{"arch": "resnet", "model": "image classifier", "dataset": "seven-segment displays showing three digits", "train_examples": 97500, "image_size": 24, "crop_scale_min": 1, "horizontal_flip": false, "translate": 0.06, "targets": ["second digit", "style"], "num_classes": [10, 6], "norm": "groupnorm", "hidden_act": "relu", "weight_standardization": true, "depths": [2, 4, 2], "kernel_size": 3, "stem": "single", "avg_pool_shortcut": false, "widths": [48, 96, 192], "loss": "cross_entropy", "head_dropout": 0.1, "init": "lecun_normal", "residual_init": "none", "optimizer": "muon", "muon_scale": "original", "learning_rate": 0.011, "momentum": 0.95, "nesterov": true, "orthogonalizer": "newton_schulz_5", "adamw_lr_other_params": 0.0016, "max_grad_norm": 0.5, "cautious_weight_decay": true, "max_steps": 15400, "batch_size": 384, "epochs": 60.7, "lr_schedule": "cosine", "final_lr_fraction": 0.01, "warmup_steps": 770, "weight_decay": 0.07, "adamw_weight_decay_other_params": 0.01}
Rows from block 4 of a small image classifier, named by matrix and row number. Rows with one number belong to one channel. Each number is 200 + 20 x the weight over its row's rms, rounded and kept within 0 to 999. All counts start at 0.
After each channel's rows are labels from the 100 images, of 14848, where the channel reaches its highest value: "strongest on" is what is common among them. Only what is clearly more common there than usual is listed. The data: seven-segment displays showing three digits.
# convs0: first 3x3 conv (model.blocks.4.convs.0.weight, 96x96x3x3, standardized in use, each kernel summed), inputs 0-31
# convs1: second 3x3 conv (model.blocks.4.convs.1.weight, 96x96x3x3, standardized in use, transposed, each kernel summed), outputs 0-31

convs0.49,123,174,196,215,186,193,227,207,199,218,203,206,183,194,184,203,240,178,167,172,205,188,232,208,201,180,189,187,199,212,199,178
convs1.49,221,200,194,222,158,214,221,197,192,198,186,214,199,219,150,184,157,215,220,197,190,186,179,209,208,185,193,231,222,250,246,206
strongest on: the digit 2; second digit: 2; dark on pale

convs0.81,152,174,200,217,217,204,244,179,183,197,240,188,210,194,191,211,190,196,193,201,210,176,202,229,194,195,209,200,186,182,164,164
convs1.81,208,223,222,203,220,210,193,228,216,203,216,214,190,146,236,210,228,210,216,204,204,215,184,182,166,234,212,198,223,241,202,204
strongest on: the digit 8; second digit: 8; blue glow; second digit: 9

convs0.56,183,199,209,191,215,209,203,197,194,198,217,203,240,209,218,195,186,165,205,197,226,196,189,174,184,181,193,174,199,207,157,176
convs1.56,215,201,197,210,184,186,178,192,197,223,215,174,217,190,185,208,227,248,204,182,224,169,188,220,228,173,178,219,220,236,218,198
strongest on: dark on pale

convs0.70,203,215,223,206,181,190,233,209,186,221,177,174,229,184,193,236,210,217,264,222,190,196,192,180,230,202,242,216,211,219,206,182
convs1.70,171,207,204,186,232,229,201,224,208,194,182,211,193,235,192,212,209,169,197,209,216,190,171,205,173,224,188,209,245,192,196,182
strongest on: the digit 8; second digit: 8; amber glow

convs0.16,156,220,219,172,200,235,193,203,200,214,194,205,192,165,166,195,213,156,192,178,191,216,210,167,163,213,205,167,202,224,199,206
convs1.16,236,206,215,195,188,180,212,229,209,191,199,235,209,206,199,196,175,176,179,198,196,208,178,201,208,196,220,185,212,203,222,196
strongest on: the digit 5; second digit: 5; green glow

convs0.45,226,181,211,152,170,169,212,170,201,214,208,185,220,207,236,191,198,210,172,223,213,197,194,214,203,225,197,191,170,177,161,186
convs1.45,177,174,156,205,187,160,169,197,195,192,179,196,185,175,166,237,166,177,190,150,193,201,235,198,183,178,201,199,194,184,215,232
strongest on: amber glow; third digit: 3

convs0.8,186,172,191,215,203,207,206,215,183,216,196,167,189,212,191,219,160,208,212,228,188,211,217,228,204,184,204,233,220,211,168,225
convs1.8,179,185,187,196,213,190,235,166,208,173,220,181,186,189,210,200,229,189,206,212,183,218,179,204,178,188,210,191,183,189,187,179
strongest on: the digit 9; second digit: 9; blue glow; third digit: 1

convs0.4,157,190,206,197,194,205,219,201,214,199,213,201,231,209,176,184,203,223,191,211,163,201,198,207,183,216,177,210,205,226,181,188
convs1.4,226,183,188,215,214,171,177,245,199,193,215,210,207,187,228,182,189,212,203,230,201,190,238,199,186,201,195,188,154,177,220,218
strongest on: the digit 0; second digit: 0; first digit: 1

convs0.67,263,186,228,184,176,215,200,208,203,231,189,200,193,190,167,154,211,206,177,206,163,160,222,209,191,234,200,193,181,240,199,207
convs1.67,180,182,225,186,240,168,213,187,202,159,166,188,214,209,197,231,216,188,235,151,180,213,211,182,186,167,202,210,223,188,189,222
strongest on: the digit 5; third digit: 5; first digit: 1; second digit: 1

convs0.23,159,181,216,218,191,204,220,213,201,195,210,215,187,175,138,231,216,177,222,192,185,218,234,220,223,166,232,177,228,218,160,223
convs1.23,186,182,182,226,209,218,204,154,190,178,223,170,167,191,199,174,204,194,212,221,228,206,222,214,174,151,211,192,183,212,216,168
strongest on: the digit 8; second digit: 8; white glow; style: amber glow

convs0.66,220,193,167,199,179,217,195,188,194,214,189,194,191,197,202,189,215,172,187,231,199,183,189,200,177,199,216,230,171,241,214,187
convs1.66,204,208,210,190,243,206,211,223,205,193,203,226,207,167,233,178,176,230,217,203,208,212,188,212,208,236,206,200,238,188,209,196
strongest on: blue glow

convs0.61,174,172,215,193,198,190,220,210,189,205,195,236,209,178,184,185,203,177,192,159,155,188,199,209,203,195,190,185,169,188,240,205
convs1.61,220,201,221,200,186,229,175,222,220,230,228,203,193,217,220,243,193,214,215,179,210,229,183,184,201,240,201,204,194,207,225,191
strongest on: dark on pale; third digit: 1; third digit: 7

convs0.17,221,203,198,210,165,191,199,208,216,177,211,185,176,227,208,196,218,206,191,196,239,197,161,210,201,170,184,190,216,218,203,233
convs1.17,169,171,191,187,230,208,175,189,214,179,191,164,186,198,197,206,225,189,161,177,178,216,215,178,187,157,204,161,217,213,185,178
strongest on: the digit 1; first digit: 8; third digit: 1

convs0.52,226,171,198,186,184,245,191,199,223,199,241,152,222,180,213,172,209,192,220,215,194,190,159,170,187,177,193,218,186,234,210,202
convs1.52,211,188,216,156,215,208,237,202,184,208,210,200,199,212,209,222,236,197,193,203,203,207,220,229,206,209,237,203,210,204,194,205
strongest on: the digit 9; second digit: 9; second digit: 8

convs0.91,165,165,219,199,194,199,226,199,219,192,190,193,213,177,178,223,215,190,214,192,205,185,231,184,159,212,243,196,187,216,207,206
convs1.91,210,212,189,203,217,185,164,197,194,214,207,199,201,224,204,157,195,209,196,194,192,219,199,194,213,211,246,187,209,233,183,189
strongest on: amber glow; second digit: 8

convs0.93,179,165,219,194,166,179,242,174,212,179,181,157,195,184,234,213,200,197,163,166,167,189,217,192,221,225,181,192,178,219,179,185
convs1.93,190,218,220,211,196,187,176,208,178,182,223,190,200,211,169,168,223,180,241,187,208,186,169,207,204,182,157,180,174,181,237,220
strongest on: the digit 6; first digit: 6; green glow; first digit: 8

convs0.88,190,196,198,216,212,208,189,180,207,190,196,201,210,220,237,193,193,159,209,205,273,206,232,187,198,176,216,215,198,216,136,192
convs1.88,197,170,190,181,199,150,195,182,188,195,179,195,205,185,173,198,197,205,203,192,152,193,218,212,221,164,211,170,183,170,180,220
strongest on: the digit 9; first digit: 9; dark on pale; third digit: 1

convs0.9,186,206,197,212,165,214,240,189,197,197,200,212,221,184,168,213,187,212,170,228,204,201,164,177,185,208,232,176,171,206,169,206
convs1.9,183,199,184,201,216,180,188,202,192,185,173,187,210,199,187,174,194,183,203,188,216,193,155,244,215,149,211,179,219,205,206,176
strongest on: the digit 2; second digit: 2

convs0.79,180,178,199,215,210,212,191,201,183,203,193,199,210,201,209,232,196,163,196,218,223,217,216,205,237,176,242,208,201,194,165,197
convs1.79,201,176,201,156,203,172,213,192,182,215,183,182,206,198,211,177,199,231,227,192,185,195,206,199,205,210,221,190,181,191,176,186
strongest on: amber glow; second digit: 6; third digit: 1; second digit: 9

convs0.14,231,200,196,233,173,201,184,228,191,196,206,203,225,198,195,204,205,190,146,214,191,186,175,159,198,208,179,160,169,217,204,179
convs1.14,173,193,198,197,188,168,196,171,220,201,207,198,186,226,226,173,192,204,191,189,176,150,186,204,196,193,207,203,171,220,173,174
strongest on: the digit 0; third digit: 0; amber glow

convs0.47,173,180,224,208,235,192,210,204,217,221,218,182,207,173,183,188,178,187,202,228,198,207,179,182,195,195,208,211,187,229,237,182
convs1.47,183,220,233,174,190,208,213,208,200,187,201,249,182,195,196,229,234,182,225,221,203,220,221,225,167,218,183,200,184,181,180,208
strongest on: the digit 0; second digit: 0; third digit: 1

convs0.1,279,206,198,200,201,213,181,221,206,203,235,218,196,222,225,172,175,207,188,200,260,192,183,195,162,198,177,206,213,199,207,220
convs1.1,202,182,176,180,200,193,190,206,191,199,189,188,168,176,206,208,184,171,203,147,171,174,234,180,177,180,226,182,197,193,181,204
strongest on: the digit 1; first digit: 1; third digit: 2

convs0.62,120,202,201,205,202,193,216,184,206,214,214,226,197,179,166,206,216,152,186,174,173,188,173,192,171,208,194,218,225,228,198,200
convs1.62,217,194,193,170,205,202,210,225,188,212,190,213,211,218,143,197,192,209,206,195,198,172,183,212,253,182,188,200,180,194,236,231
strongest on: the digit 1; third digit: 1; second digit: 5; second digit: 6

convs0.80,182,169,198,192,203,196,218,173,213,231,201,208,182,173,143,194,221,196,194,150,173,201,182,212,195,186,213,214,187,204,240,183
convs1.80,186,206,187,210,213,257,182,166,199,207,208,185,191,179,185,213,181,200,191,213,241,203,241,188,178,195,179,217,218,218,203,190
strongest on: the digit 2; dark on pale; second digit: 2

convs0.84,171,182,197,222,188,209,210,198,254,218,196,197,214,199,227,140,176,157,223,214,190,194,179,205,195,197,174,198,225,200,174,199
convs1.84,199,172,199,179,211,199,244,185,190,157,195,170,206,194,207,210,237,222,211,214,206,204,258,195,211,225,236,218,188,179,194,201
strongest on: dark on pale; second digit: 6; second digit: 9; second digit: 8

convs0.78,190,182,203,173,192,226,209,190,240,202,208,199,207,211,234,180,191,193,194,155,202,183,202,205,188,235,181,209,172,190,210,153
convs1.78,200,208,209,185,209,203,217,183,162,215,185,184,230,198,149,201,217,212,188,196,222,192,200,210,170,202,174,205,180,185,194,215
strongest on: the digit 0; first digit: 0; blue glow

convs0.24,171,175,215,213,208,193,188,221,185,228,187,184,243,168,193,179,214,143,220,207,196,190,203,203,204,201,198,200,199,201,233,191
convs1.24,190,198,203,203,190,183,234,214,211,198,197,215,184,215,179,194,188,210,207,210,192,161,217,219,204,222,212,213,227,224,201,197
strongest on: the digit 5; second digit: 5; dark on pale; first digit: 1

convs0.83,177,133,235,205,170,206,214,198,189,182,219,210,158,234,217,175,182,189,197,201,205,227,150,202,164,185,192,215,200,191,198,207
convs1.83,179,222,197,226,189,215,219,224,190,183,192,186,205,205,186,214,204,219,214,207,205,219,196,185,178,212,249,196,207,232,195,209
strongest on: blue glow; third digit: 1

convs0.90,207,201,187,178,190,198,202,195,217,206,218,199,190,180,176,199,206,222,141,174,197,221,172,191,213,169,242,189,190,215,215,187
convs1.90,238,201,198,200,179,207,180,247,196,194,224,193,180,183,212,214,157,167,184,205,207,192,193,188,193,200,289,198,191,166,207,215
strongest on: amber glow; dark on pale; second digit: 3

convs0.37,171,194,205,222,171,177,207,194,194,233,197,211,236,204,179,229,223,223,191,223,180,214,182,204,225,187,213,190,218,207,159,185
convs1.37,215,183,228,160,244,222,223,224,201,220,184,193,194,172,241,217,214,215,209,208,227,216,177,215,177,235,217,192,194,202,195,177
strongest on: the digit 6; second digit: 6; dark on pale; first digit: 7

convs0.29,232,190,210,188,194,204,196,190,226,163,212,232,160,183,232,174,186,198,192,171,217,203,197,192,202,215,173,202,197,231,172,205
convs1.29,188,225,193,220,197,222,200,180,199,188,216,224,197,210,193,213,184,227,198,212,191,176,267,206,217,179,214,189,227,172,216,185
strongest on: white glow; dark on pale

convs0.5,234,178,231,166,173,219,199,202,178,187,185,200,197,166,218,170,196,175,227,201,218,165,179,190,179,251,205,207,181,219,197,192
convs1.5,178,193,195,242,200,183,189,217,201,232,205,183,209,231,220,235,164,182,166,165,202,237,182,195,176,165,237,193,252,200,220,192
strongest on: white glow; the digit 9; first digit: 9; third digit: 1

convs0.55,150,203,201,193,222,216,193,206,226,212,206,197,219,184,183,173,206,190,219,213,157,184,157,187,179,199,201,173,185,212,200,177
convs1.55,231,208,198,198,200,219,197,154,197,225,218,199,197,197,203,200,241,235,177,218,205,191,254,238,215,223,178,229,149,196,184,195
strongest on: the digit 0; second digit: 0; green glow

convs0.21,233,167,227,204,191,214,215,202,206,198,222,182,201,207,211,179,206,196,219,216,179,189,207,189,192,207,161,214,184,213,226,187
convs1.21,197,182,189,194,192,203,175,193,185,182,214,194,185,227,180,226,205,195,183,166,217,173,251,194,174,200,183,204,215,185,206,194
strongest on: the digit 0; blue glow; style: white glow; first digit: 0